Rows from block 2 of a small image classifier, named by matrix and row number. Rows with one number belong to one neuron. Each number is 128 + 24 x the weight over its row's rms, rounded and kept within 0 to 255. All counts start at 0. Numbers have three digits each. After the name is the row's rms in percent of the matrix's.
After each neuron's rows are labels from the 100 images, of 14976, where the neuron reaches its largest size: "strongest on" is what is common among them. Only what is clearly more common there than usual is listed. The data: made-up waving flags. In brackets: how many of the 100.
# u: gMLP up (value half) (model.blocks.2.mixer.u.weight, 640x320), inputs 214-319
# v: gMLP up (gate half) (model.blocks.2.mixer.v.weight, 640x320), inputs 214-319
# out: gMLP down (model.blocks.2.mixer.out.weight, 320x640, transposed), outputs 214-319

u.310 073:146103112100115131113132139103114158132120119098105125114097153131119108163122136141146130150137128088118132132141073100145097143092132110169135123137116139091091148167090137150141108146121101159122106109168133112104084154124113171124179084088112156120124088115156104104130134125138167138154137175174124109145136116125
v.310 080:139114081152120148144085100135088208107113087137138129100128140131082161147140127138099142113120151151121102148166122109139133109094112144108095146144120161101121140089106129118138135117109141088130156116105148126116089146120140123082113115147146105111141128147150103166105126104124105139089121155085131117138146103129
out.310 082:124087091175117090114155142114159124123149115102109146133140153103082138124118089129100092146095127120104148094137161110135109132118118175111129115147134124129155124126127125093107095126105150109125167089156127157131159129123088110141149131116136087119104115097129126142140158139151110137089127097080133164096156092154
strongest on: blue (73); two vertical bands (28); three vertical bands (27)

u.184 097:088153112148155128120119098164120122113107119122160096127155146136160072112155128139106110142128116118140116110162143116128153113136120099140134122130132139092157174086126145177136147109139092165118169172119106148182091150129105120201119103123134091143149192180120151116073086097092129104120124144141167100099111158139
v.184 108:157135125136111116117123123150120146078120099129108110159099137142173156143111123119090098131114100111120127117103126158112124144120107129191137148152111122177176122138087130078124149101150136118135151130126111201124133122157120166140103150121086123141127118111151116136116132114140165125139133170120101129099114142109
out.184 099:107114153081142151109132169127140127143140126139133140122109090101143127144135169116136138123122113164109127139110102129119138137116097086135099119136181133137148143162162073110111086104120145105163095151050140152137154109113150118139135159148132156138134104140112106105127161140117135142160137094104155103128097117111
strongest on: blue (51)

u.334 084:154153143185112138103116124112145149114154121134154134121075097160087143160098113154131131152145155118193116110106149127127119144142137087150168123097168185159141094134149089126127113117142109137114144097087105124140109153117136089132125148116122144099156136101124119183108113119115128096185112088096093107126076150141
v.334 091:135162134098087085170107143147107134113120130125135107150094107147130115148129138119125129094133131155119135119154124106118123094097150146124105088114146163138168173138118104115135122125130152113132149139128119107153142087101093109135116119102083117122137143171136136175097105103085098167135068164077116143206147126107
out.334 091:134140148090169085134109094127115079140084161141104115145177114104154152102156157103185112122132158127122141118152141132146117132101105106109117137126071076126113129075124108132108143086153160153172146133169112134126116076179136117127125139129128112119123101122123101136132150132163129096134165161153122088147132151132
strongest on: teal (52); quarters (36)

u.118 107:125104157121112115111140125113181141114146107104120112152145138144121158177142159140132167100158092098129147122110150173112119100149144053150141148088155159130083095157107151120163115199140151131091124149149118118150175131151132134141125118178112117115131162140115102141094149111165159142160113137116124111107167105161
v.118 103:142111145146103132119113117130117123115105099157126106113154125100140132136084117118115129149113121187100149130163123096095124115126110165094102123078130163133167119153150131129135140142054115083137068135101105134134111133099126129120150140148085128153132143097126146077123102128149172136109121155116144132072155148148
out.118 105:150165116164125156170097107147162178124145139119126189124095149155122156161160133079134162122150136148130139141154139131146121149097097128101131119132140110133153100165153181142140132108102137104155131113123143141112166140136115122101143122142141101150135145126090133077149108199123068125135131134130122105120081131104
strongest on: green (52)

u.59 100:163117120168115115163100134134152099160111162096111134135153108138151140153155112143124113113145127145095123138151077141110148152124116122160130078087106136079124122104139102135124106103129147151166165146134100088142098130114128146141163122119132080110137154134158103122200166161180122121116165132143127098155136158133
v.59 101:125170126123124091148117153100125163137124117157129107107133125149095146052130157095159157102143104122108088098064117129118142148108139150124167166140146160169144144109154069151148156139120139149141124171136081105122134123112102099160106114142167137116123136158140145138131079109115112115108116132160118121111106134146
out.59 092:137170136126107160125155113126152141146160143159165102112103088124126151148086140081126113116124085153137090128132102152084107093165143129141094132132147117156137116137166127139125136131100148144141154121145128084149136140147150165128125140124111162116094125073120090100126127099134106112111150097171164120139120128107
strongest on: teal (50); circle (36); offset cross (26)

u.123 103:132141107095137124175133125158173076135144145115092137140135170158166147127137118155172137113149124119122160150086101083170120133134076167128081108102136114135112137147151114120131104122165121090143120160127154139151146115135124095152135126153139163123136115079179091077110120138185140120178133145138122093131124128110
v.123 097:124133118129102115105161134133110144164133150160130157115075108143154102150139149129138102135144165170087084111124166170131114172092093180110097129131168116170110101130108126133132131103117135146119085154128135101124137136117134129139157161139134120125099110100112092095109144149109155130139096121120172100133133135070
out.123 100:101143154129131114123187114083078116107136142137148110124102132116118091139114104167123117133150126143120133156123166145118160115127112142129078106134153110149149129106122165120172123119144112111131112132119166141098133120093139150117177083131117144137099165102155157135140094148107103123139144096145144136141087141135
strongest on: blue (60)

u.55 083:172149109120100146146125192127143155120143111125155129124097101139119102106120150172128188146085104063138144122148158135130130145128123138113131123117118070149150156168152098171130148095154133151117104137136114123150111112131165114120188100117080150132133103140177091140107126089138146140110080151137112123109072070164
v.55 088:075136106124143122140166161176139186149108140060125094134164101124129113094133132127125153085093130145111159109109153127114120102144110091119136162133140132141175136156176177085141091105125127148156136140095122124130127157097150101156130164175144097110110152130166100092178150124162114113138185126149141105112089125123
out.55 090:132113129121158154142114077144157123095134118121152122113085131144100144142137113117091082144097135123144112073129128140098077115098135097158081173112130155161107102131124125120132114132113137145085135120147115127151165118148133151096101134122085135108154142150096058163158161114176118091145137102109118158139146087125
strongest on: offset cross (37)

u.507 107:141145125106125140149112115161107099131125102130173125114128158182120095153167155121099127098163109115121118158111117106105063103142125114161114145113135152174147107097182120123127098115094166130148130192145154104170161138132119124161106172138145138143125168097130124104147111145131100137090099155159120104141138125109
v.507 100:142125142156128103097107121125120155153107106120137121129095156131140120130169120122149130144113143121126143140157158106090117103151130144145131104189121119084148119111123122137124106141116132129154124145122060111096131123146167129111140152127147101123083108137108126140124151146078105132108168098153134162111129125128
out.507 099:129158155132163126108139118133156158106107153150117135113097133152137178118157132075125131113129108138159121137155139140134125165123127130106165153164106081122177138099119082161166150097067119109105129148083082112104091123177172143135112153118137111093069134097118123080101125152146095143132108115122139110151102150086
strongest on: green (65); circle (27)

u.260 095:145115145169111104128157099128081146183092152129157119136136136115125111098132120092094119149118113125120125115097107095122135161112102094150167144101141106159123143104105131108136142153077128098141149107150135124155096118085129133127119116141106156138120155089120163114155118163090141106057115109154121140121132111134
v.260 102:121092101131163135132114110140132118112087144115100114188162100113105132111109153141135156167155098149125133099083124103109109144152094118092129144170107106106131112146130128166145098157113169075136163160145155183131122110154131094136108122126120162134126113158110142073129148148142139114173129084136108147096118095120
out.260 097:124155180155117141123111138123126102127147117136103123108149130109150139146121132114167090103126123131120112094113107126098155120154137138113117127142119149104133131156142052101153140084138132123108126126122122162128115141109137112131133086121113093108142189149095103148134139128115114103152104164157142138167089114099
strongest on: black (49); brown (49)

u.525 093:119136134123126140103110125143141129119121113150113081151092100109161113138097123179117146139078144142094137153096149107166174166130124110131081105103107114150088141127161107090137125137106140130093148142136157191109132133094110103107117138156142140144127128138132106137138114101106108100095153089145144129103080114095
v.525 093:138120105132078097116115165110091110143126163114139156129136159123123162156075135102133112124118101121158163107131093123104131132111131098104162159146103171139117137099102133130120106149121110136166180147128159135073109084170131127126129140097114127142111104113090141093124145092176110117160146126125167100115151146135
out.525 101:117101132137185158113125131113143081174134165161156144150124146126124126146159144109110145118148127122125136158136133105116125151134168150136086167112096093146116107107088092145136132157102102125149107145106084137128130162122113106159140158127131143163112095052131104151112125158111149119130100117154159103156124130140
strongest on: black (46)

u.76 098:173128119156095143115118149137120125176122151173135140106115156138111090130183119160094139164135157166141169118157108142146152139143159152125121136127139150095202171123149126174136140098172129130140123122127138162172109125148108142110150130096139122151094128103094103076111107117084128143153169176133132112137129181160
v.76 093:143158126152131158095108107119096125086139151080110152132125115092115119096143121116124064147148098107126164096126136143161091150133125086173136126129125114122183154123131161108100148149139145141128106123141119178112158120089080087100115119141097150116131133174120166119113080154132126144139098100138099150117136124139
out.76 102:126135173112140131138125090103138107157154139099143118112117141106115139105151096149115114136105126113097103079114159154135095149107077137098132108117139153118145108143159127116098172149095126119093141144074150121148106149124112109178099117106132159101110118110128126104123121124107125172127137084126147117139129094125
strongest on: offset cross (26); upright cross (25)

u.487 081:115150132105151109132121126127121149150112073133125091105135110116160138069117179114122153129127121131087155123096144109097107092176130109150094130106127120138131117106124143144136130180123089152095125117144091162138162146103179138138084141157113136139108119133142154126109125164106120126133107131131121125118140113151
v.487 083:095137121141177124125079118124101163100137111098145152098162116117139090138119133158067132156172109186127112152121136147141116135128175115117120173100121136131113136177152131149132192152080141147143114117135141108113164111081147107125139099135139107126130092123140109125086145151135125104111129160131163101153146129133
out.487 085:150188125146157144129148123139159140136126156116141165111143123100141083114118112113100126175134147129091134145138146146139135121124116145141111109133185157084172126119135107144129098113097107121061106198111117079137112126115138129129193123120123118120135119121134141149100120129098137093160103121149162131114097135126
strongest on: green (94)

u.103 088:124141119147137172127113102110149106080118124119133084135155134134070168111109130092108130129119129097176141121118150124071090081142103144109129130155132158155137154131137098140108155133113198083117093116104115097103115114111131144139123124112136126097133162125161193128133134161073131177104143139143130093143103138105
v.103 095:127121163148147112085130106062141138134121144135097081151140177140158117123110115121087151128097129149113120081140083112136113124065137075131094146156127112108101145106121143131107100102123151126101142144157140106150180173152131150178136113117125173096110108124159105114132106128159131147099142114093135126109171143091
out.103 088:153123130151131098117171109145126084155102140124128114135142130130134122111106126138172135117118123103102137116142123141159155088125147126132192167111074120091122104167157124143151134143101126167160140142105107122050109118111131162124105134123132133176129128121128129139156140113135139092149113113123139143123115124129
strongest on: teal (50)

u.21 102:103136141104068148161110127095131128132124119090153138137118157104108167117123144087132094142085121155136101121128110122108110112151116110118192203182117156154141114096149138146170121109105145118156112132124135134122120099121113116145106129083092082133125121158128114127114153116139135083132135104133121132109119120166
v.21 100:130085141131156108177147099166093102133091090143168109127167127101155142133205087131119101166172150148134184096105168119140131122141108122138097156132142144122121104148180106143120129120118158094136106123146144132106093137135145104116152146123141083138087118108088125137153102142111098136091128145170112138165107071132
out.21 092:139111150140175118102080137123076131110152141143109125112114128146132127108144115119116155145139100109130181142169120113163124136146102110130151108119146204125125105157153112138123149138109127095106139142140091176131119104097101129142169097156185133111119079133114133122134111119125166082135143131135110110126142128122
strongest on: offset cross (30)

u.462 095:133126112104174098119161138134122133115150131134113101122068155162146142123142110124106116156137104132111136182109130067141111142153122155120108178123125139130138124132111133109135167145142110148131120125093155087131121130099133132139156130129122127121106113072127074153098126132113094121099119093145139139123107106089
v.462 099:155126151123148147139118125091124121135183125092134116150143154152126188141110076133130127071191170092112143133184099114092083114107092119127101156125123110109128096144151127109135158130140151073103138134155158118119108093128109127135117128094125132163144171143107118135142125131147134141111178109146108151122146102136
out.462 096:085140165115137132096053131112095096177124136121168163158143124121074106148142128116111081141149141144106135151159067169080173097164104159121093132082137096115121146123160114138103171085151114135149122133172174155160134095141122153137147103143162150089147161098109121115125103105117139101125156116128104132133122139099
strongest on: red (62)

u.211 105:143148146123107138124087115116148110142142114142160145134134126131131083122157075124186109151156133120146142128088123137143134152101178117136104118090132095088127134148076156166126148145130096130121096184121112147112133122144124097150118145158106109116105112130138066105153130130110109157136168151117106144164150138156
v.211 093:092130141126126094097057152106171110122141146140114095113128153139147151110166138103090169079112129104146148115082137150138107141151094135122077135137132108143138098164109146097123132100107082123152114110085140128144091137161126168108098107142116144135138122127114179124101137121164162145162132113149173108125124146136
out.211 102:113101189139139148142113099141108134108154088150173128148113102161116135112154152136099134145109145116119106120110180124098099117114105152120196124088093164160132089144112110121140145110148153155141119078160119135149123165142113126188110123144108155141130125101159152157142129139115132158135126151168180156146140122097
strongest on: many stripes (26)

u.360 109:122130108139132079118105067092136126131181165121111165134100146109134146093101168167111125158155109140121116155160136112121137118157098098140142104125119119108132138116104175138122153136104122158115083152135127109143167129177163126128131156111169132121111146151101139163121166118143157111100115074150138126132135084130
v.360 109:158129108078139092151135154108135123118154112140145130070161155113107134090121080140111156157086160185117141110150169156151148150110145114140136115091158119118086164137131134140105196101079132147133121152119165127053145136135161060131124116136140108155119124127151150144126134113084094126125106181150135109126153155102
out.360 114:112144125130135136108109144102127159124112135095145110162147113123140128152130131115170180134123120119088177175079156109148093133076110162131124108102136136120125162093137093103124153133110174149125156085172091168151111148128117124122102135147140144129130138140159141131109126162098102100134122129149129181115104167121
strongest on: orange (47)

u.483 107:139135135106128109143170156178167159166121147176131112149143129127088123128126136149105053117116110142108156146114144092132094117150116156152132146122128137179109084166118186147140159124169136159097137097108089124144158133161140160133099169133136105119188152139134133143101107112143158114138131074150141146133133140137
v.483 107:167112107144131086134116111118135148153138212172120116113146135131143102136114151147109130119185128095146152134139127178092104143104151120061107120148136078144109116126120140119112160105118135131119142170138135132115162117127122134134136140141183112124139135105090145139139109086116160092131125155144105116130118131157
out.483 110:107152119154131155160092117124090115125079164125170139125122122139064165154150100112106165128115176114127081140119173111118113151102116127123113133115121153129145137107149092110092119141094116054146121136126136132108100109145097128111139121144124150157100175132131095165161141107120083157126113157112105097115128105134
strongest on: teal (59); three vertical bands (34)

u.163 107:136097134145134157089128100170093116096128144113203106112095114119094121176143154116107099117133162121121132136133087113127156101105095129159133154112167082113068137105130121137113133154176123088118091108155124139111078098155119116115160161139158120166115126099103111090134146129119105126121141110158146118123137166155
v.163 105:110092077134097134130169167064112164128126129108169179136126158109118118136126133132160139143153131109143142116114111159093115119154180110121128115149106080140126125126159162126126149122101147128130126134160118162116146128134152144112150175110093183137139152134135137119129141121104118135124136121131124110101146121072
out.163 110:133124152128131117121115111104152088164113138178043127139147126157136132165092148144177088076106145119140124105120164157131113101163108126158093124112088122151179145114106136097154132094142131147112123084138175178123151123121117139165137169117109125170108169087133131131103129090161086148104173137153121156106113132153
strongest on: blue (59)

u.367 125:108119094114126093087144105170118097122050134146106067145089149106123131159148078098118130162077128118108160114133156135111141159154146127100119112144106121084127148140134176194132163134184121147089129126141123153134100110118158135132115122100171187088139141123141144136148135108080097129140104112127119124146146135128
v.367 115:123120131123137116100150135110136131133109113111124098146102174170119143174135082120128151125073146117104138148104175105116147160129146117140101171153125120102151139168184148175184120144145126113154138117154097180123088133125156133140124123144149136079161167098160126123158104099095099134143122106128149144181142097151
out.367 104:124116185122099108080124143136086100107131154118141145170165128160126150135127112099144176186154135095140134166096164109120116128128118097129117189135125118141120165123122137120137109116153105163117150149138176111152126150152148130115129141129110150184130139154131129144139133137090134162127118096115140133116133133149
strongest on: orange (93)

u.230 095:122114135164123185136086167119119102159143120133110138126107130178084140123167155130131146157089132150191142109131101166165144155108145168131116139139097126135121099145124164154109134105119120115079116075135111126104173102133114158111098098114099105166103135108134139131093105144153125103176120110165109140099206154119
v.230 090:153160138202108111117144124128115138136124161112143177127154119088091150152149131141146168127145110126126131183120133103127172150084138124153112132136105104091109148155133105132112135117120106124131156134136137125151156097137103144157134125140136096140113119118090118131124118113098116119146103141108113143093132135105
out.230 097:144088143091105130100146154124088147151097143146125131157163129107157155162125121145093130111132097066112130129124143101123100098120115157128156135110122139126129117117149123105096137177105119132110112133140137118154085133114125114080172122117142150113199122150086172115149120189103100170138122110119111126126107109116
strongest on: teal (100); quarters (35)

u.130 105:085141142123119109112165168131127082095134154110090073119114156137128133116150122158106111162123166135139118109151168101122110154157092143188149102148127162136123156094098137118153138148102164106105100110160137114170122132111095119115114168127104131132107107108115133150109095127123109126164080129132142133112119136133
v.130 097:127102114087080123166141124092125113116144131124116138158090144138121166131132090103124114111130108142141142110115152130098123122126134134130125123142134144145120151161177185083115138113162097139135117120135121099158100116139146133087129103122158076156114123112116145152152173138193161124135128149110124148138145126124
out.130 094:113111105125126118128122111143125109153098163147108138175120131160135122149131130120143126132154137120132120131139116136131156124118090138118108122111163133097108121152124128117116134159108121102163122168160155169071134083108134097144094115149122103118117145082193170106126132144156175130134123187098128137145144136140
strongest on: many stripes (33); ring (28)

u.486 106:116151104129154099154111158138163143107165103164134119132088162148130139165146121106141147147133140133132123070168159105126112064116104120160150117149117110122127124101108126103109120152096136128108112146139128142138109133138077087119147125142170122114172122137135131107156140119147105101195118117148111165155142076125
v.486 105:098095140158152121107114120156109114098163100152149110096140181093175128135140118119140126124156091117159102128154131134166102097181102088113112151131108117115094155125142116146135168115103141131075116191155141125153096124065141154134169139116144108144118096110136139137145113103087158194115132124123120172118119102105
out.486 105:126154131109114120169152147155102106151135120167127102093136127101109120126155125184109097144124158113132132154118099179128129149134169135119123135133094107114137065101136159135159134132198115152092169110109121118158100119138149120132137102148118151107071136112113079156118166176104103111114146124122118153142147160119
strongest on: green (64)

u.201 100:206119083092136100093140112084096171141140161129164146090075107116132137078124189139120116102168107114161165132158108146105124128135151134152157128162112101097115096098102133117117123130117115144103132132124113129164129134170152131142133116129092148106121149109115102148141133114135151131156116110147115113089111155157
v.201 098:122101100123138139129138119108100116119147112135126169135122112097165135138145149148144129099086078151139137120144110160113109173104129159108122115131109147126131112115107169115109121121149112099138118182112102149100171092120139179116119126150085126074112114128119157130130112152126106113112135146111161114132118124121
out.201 102:136139121119137112089107140113161097142142124127160144101084129135116146186106106124116126111117153104141105099137128085104077138169132154143119159126151162147114122112132116100102159131107085125168141098143118137159144135112144129126097124161085159150164112143094099134150176179122138108143134140120104125113120126148
strongest on: black (47); crescent (32); two vertical bands (26)

u.218 124:138139173125145095110142152125088112186147114154151092122167134155103124143103096098145168099114102119139155135135094108116142112107116153159122139136147141118107130149136144174129133125105105160111132112130122181145105172157131114090114135107147147052141149151151112140128077102127139140161134104141133159091086105113
v.218 118:159127105137114138123134141147187127158119092135127105134103111120070150108131133108168186124144111099141139118149156158069108120118133102070131104115127117156116145131120139131116125122150168083206153133089112121139121096134146107135127147117128104172103150095122123126119174154130111116113177114151138110138166122164
out.218 102:105154135166152107140121136160131144157113130129108088118088117099104130198157151105097154127132127115082125121177136115086133116140131146104149102115157143159095149131166126134121117183122129112164140171135132119105089111132137080156154120086132121120140117084092121125163132102156138109114162134137110088159133101165
strongest on: teal (65); blue (57); quarters (25)

u.416 109:125100170138147118113111115087093127145153116114071121108146150140113143156141124131132091144149166105108114133125131124134143139130100141125113125115109085131163101163091175105101119164131140111132143119187123163149108114098149101158129108113149120104140113110098163112121101140154125115095140092127127162147129152131
v.416 109:094105168121121122134154125127153107154113099129154112150165123131111129112145106121090135141150103153145149124161149142101137155110109147110151128126135138163136187110122089169129074140126158089099114152149124132141093156105137117109142125092112126129120096133118144111154153130127084124160087163134113113135111116132
out.416 110:123125167158150140117139104142102134135149183135122139118134129121145101115094108112105114149120132113143133109089068183161146145144149112145130123095136111145147134128077163110121115120128121119137125140130106085143070118074123110105166124124146155093150137183154184157134100136173130133161152063149086130162164137095
strongest on: offset cross (35); flower (25)

u.433 110:136186159126184138144101122100144111146132174083127154141146113120162094146084128104130120095129143141152141150101133112130154145128171147124111132111137088136167136066149167153084129120107147121108138133136134167111115141112133110132167112106111165157140091116092125162104119141154098120124101097120176115102102115094
v.433 109:104134105118141168154093141102102139107174123140174102115132146161167127108139093121124151094102127164166109089158103091117125116132160113108118106142125136131089112132117131119125115093123113146142127099103106102114145111139134115125141140137128083132142159109133107118116141153122094113126132162159134137139132148112
out.433 098:108132131155116116147135143117141161135177093142073098132066129156151131106119123152127126172140147128121114154128167116129129148131111180116114101110128093121078165151121116150115128109143106182105133129121136112113134170136119066126178114116136136142148125123128123137122129112156074133132116127155109162117124152144
strongest on: saltire (29)

u.279 115:118154155117152135176105150151148090138118113111086148075093122133161152130119134125174170138163136163134116105129110134143118086123165134104123175129162153129157173121108141105112131124165136119092132127115123120069165163099098159102076150122091129115143122108112149120161107131086079100137095131119123135117165118167
v.279 107:118150093136167119127130185145121095132123133114076138113154125142132137128106109144121171140132079165109106125118117112133096089131154102126132155106109109181165171159128107120119105169159149112136136140106126097097102085131139111080119126136152162124112107129175132165098129123144141125128130135110150142108093122125
out.279 115:152111113147078108166160123133155111083172097152115128145133154138115129107075097123170123151133130107160136140131120116137089140156120108099140116130098176129116140144093110128111111087152105115131164074195176118161153104106143130149137112156163084134159120113125132160089102116145129147168143139129169156106147113118
strongest on: red (51)

u.199 080:092137103109172137158070143134144170116196148137096150114111087095138139095125098151128101132099131168118121127105152146100086122117125115106093126139140165116088121128112138115129129119102131187161132133110095143111143065117126142138145169108089118121139170135115112123150092110145117114095156092120098127132097131084
v.199 086:136148145110146116123176152158103145194168132126126171139133095161121120094117097149129134106183141101119096153131160146118108141143112147111153075105118110142132119113179152137105144088131150126129127130113144109112123102133102102103153146098161140144123125128154108109099124123120140134103089112159101122111123112114
out.199 083:181116154151128129095164154160140093101121120139146144127175135133125105164167159125119146107138124158154128130181089142140138138144135099139156117137134147135127180144192148132158133129110138135101153073141107145141135191118127155116158153100128158113134128115120125144117131128106118153143101114107114130117131076098
strongest on: green (52)

u.424 095:145172134101122113098091102085121141104114164142102094080134107127114120125153154132091132097129085148137153085073119137120171092131155131150126108133071110170175162111155112132146100098153119082128121119147115116127091127131124124150150130132128158112106107130109111130129123119106165148122160152149092122128115109156
v.424 091:159138156119160116111133167102132126111136144124142150164126170103094148140121115150154118138108148152121091142132108106105099109158151090139146131083169091131097136158138172139159150143080138103143122133134142146175174129134157172156130123123161159157093114119113139126160124131134113081127113111101133115090114106114
out.424 095:135136080118148112154104127143095193097166141124093145165119120141116120160140101095119100106145154109110130139115121127134128134114145121111134132167112126118123164159076125135108122149120126146084159135106110145128122149076148160113121138148159139089148114103123183129095112177093157123142134104102140107139147107170
strongest on: saltire (52); blue (48)

u.237 087:139104097111100145105168095121117138169134139133117089110087138074113124132131124187143126091108138145106138101131093142122105114127099121143138109118147141133113087120109116119135072131132144104124074103152127119133109137143123165143112133108135118103071119132123172095140133138085138145112160138082123125143154109118
v.237 084:137118138136130092153144138120124139086113073088132112136119119116137125116099102114105158144143122109113154125099158108132120104097131123136119100131096123184139121152189129140122129134108150163112095144144126141105103170123098093091151118115152160119124121099104120129150137115103121097117084154146107107087088154101
out.237 093:133145114126109133106080148132165130103114130159192128093121124157124117102141104111109095139119133103163147111164172128138166123138130089110112158132081094132149136166078126142159142128138127146162131100165111127142102115084131126106107138135148130124145144068114134122151153159110153091108148146126141122118114146078
strongest on: many stripes (29)

u.624 096:164090125154151175147107132173124129106100124151106114107095110156138135137165101115115124133130130141136090129151098143138136113111137121101141136120143113125147134098134140118147162105126166151122131110101153114154133157155142147131162165087113157148076144104090136109163125071128116104120083125104146153108136134112
v.624 106:174141116149107125098150128123099127090112168137064134152168140129108109101176143110092099174136133131155135125158120099140097111127160129171127122111157110106122132154111133143138121190120149139120137111131127141136146107103144106123132132171165108101132149113105156142116154137153086099106130062168137179131105116125
out.624 099:169126119119066151149147140126150072126122141142175144099156100129156145164127117152139141141161071142147112136124156146097112147135118180153063111137163147130172125209137093132116113100170127127183137105124129149112142124170122154129164154117154104119152148140098114136073155125092159119148108136116125135142112113124
strongest on: red (46)

u.180 091:083150106123104150094141154177147115148122165158145159138139160103114088127141129159132125152101160128108199090107167115114133153114104126125107138081119111151119130113080176129135138118075129101145096139142131156134162138129113097182137130094150134129139073103139142115136115118173125128135132179075112131116131155135
v.180 097:114112112125122097148157164139144160110137140081100112089138137156147128138132161125161126100142123136152145085111124137111087162105177123126130091073109168147175105128122143135179133127145121151120151160133156145142110161120111111070169116138103174133098116092116160133118116139120124146127190145127112147122128140092
out.180 109:141128121116102133141130137132162157148121145120113161116168112136137103186127097127133114115118142168105089083091156139116107134133134120137145130101132162168110157097154105106107162087128177109192115159135126158116176150096116109093088081152121147116144099153138113107113130109125128104112110147099144100156142118113
strongest on: saltire (32); diagonal band (26)

u.44 097:137165137137112094138105124156138126111159158108130126140152031088144155121173124113086111156144154146124116133125117160138152098142158122140145112115156148159130129118135098100136104114137122135132100125116136081142143092150140161115141112135113115137104126170178107149108110118087095147112150116105149131151194178121
v.44 110:095107092131149141131153133094125125180145113140130142074097125129109151087128148150101118111137129159155154164152073178121184137115092096141143143089116166172120111158123122144100130111137145143127092143137133116131130130146097175185142118126121119153166164146143155167108099146082146122144161153159126132156116076164
out.44 112:136124174091123099180124098146153128136148153156104103090164151145116176117077155152180129176101126136126097141118139159148102085070132143128145127106102181115120142127170099121102106141152144107093115121148110098143115120148097156124104121119134170114084123122103151122090155105105126143141150136131128106122133139114
strongest on: offset cross (30)

u.427 111:161108132131116148128138103115106130138146157137102147122125125128153144162141097172100129176109095162110086119106137101142146110113136088098105140126113116111148136123122113127099130097136074120124147118143120092109113081133111120110120162120177158131126149132141141098096101179167086098134099112119125128126129152099
v.427 107:113178102114128128105085164162125129124135102127107150155150143142091129182134100097083127111147136105119144119138129137132089118112128086112133131079135117120152159113091110117108123111116077116150183131175138127138161120115183099107122127102136152128112120159117154112138116121159130145149117141132148126136167138095
out.427 096:129175141122136132128122115102165137091054125135103132119109113153148139113129103100148126098109127130178157120098129130124126129091097146137121106117128120132117179131144143137147153118127089077143139149134168104129161169111154125083146146142101141123089132127120176129130131170185098114167156124154123145125100085162
strongest on: black (51)

u.501 105:143111138134159087105117136147119137131160137103112132153124147157145152114122117116142101139128094138211128148131094143097121148118123118135090090141117112123116082112107156131112128134129149159078145175117164152167106124132119145126121124142128144121119158130149134159147128083175153113124129130149105131121083126132
v.501 108:135141153130112067158105158078159123142114113107106143134164123086091148122110107129115139093114095111152076131087080125116129109144146182127138145096140124111096158116089175165120148060126133084131160125153135152109130131133126124160148116111103146084136146119114147098116113104123167157125158137074099091104151133110
out.501 110:137109099146149136142126154126102133164128115145136140125111142172125154135171121113111152089124169120151090103094115160155132129143145130151135121143117170102135121095146081122130135134126094136154161136126113139127215145116145126142150099140134108089158132134139074157084088141130107083126174106130141090119154161133
strongest on: saltire (27)

u.330 097:105149095159120133107115126095101089142130113097126143124125101136112085139117119137120140125129094100146114114146164092152162132154156125111120153120142145088152132080124113154154094143063125134157149154102154130131142194147129117126084150122107107130111163172174118143133142096149103131128112137155141082125084114098
v.330 110:188144102146118087137142126131146121101146097102151118129151118115167117112145172137119134156149126147121115139103107111146100113167158124132146118093157121074129120126146107136092104119116144106081088101167100179148135162146176100109149159145146109073082129162121102150113133122110142121110131136125101146124147105117
out.330 102:114171142118176134115109095098122123165111166115092141106100146087104147141138142136140144170142145159107161111127129102072120163170085157134067127089110160134103115093145103097104114146109172121098106117144150164128117102111134173157169149130148165118159113111136098120107129131147169095143154053141142133132116101138
strongest on: blue (78); purple (63)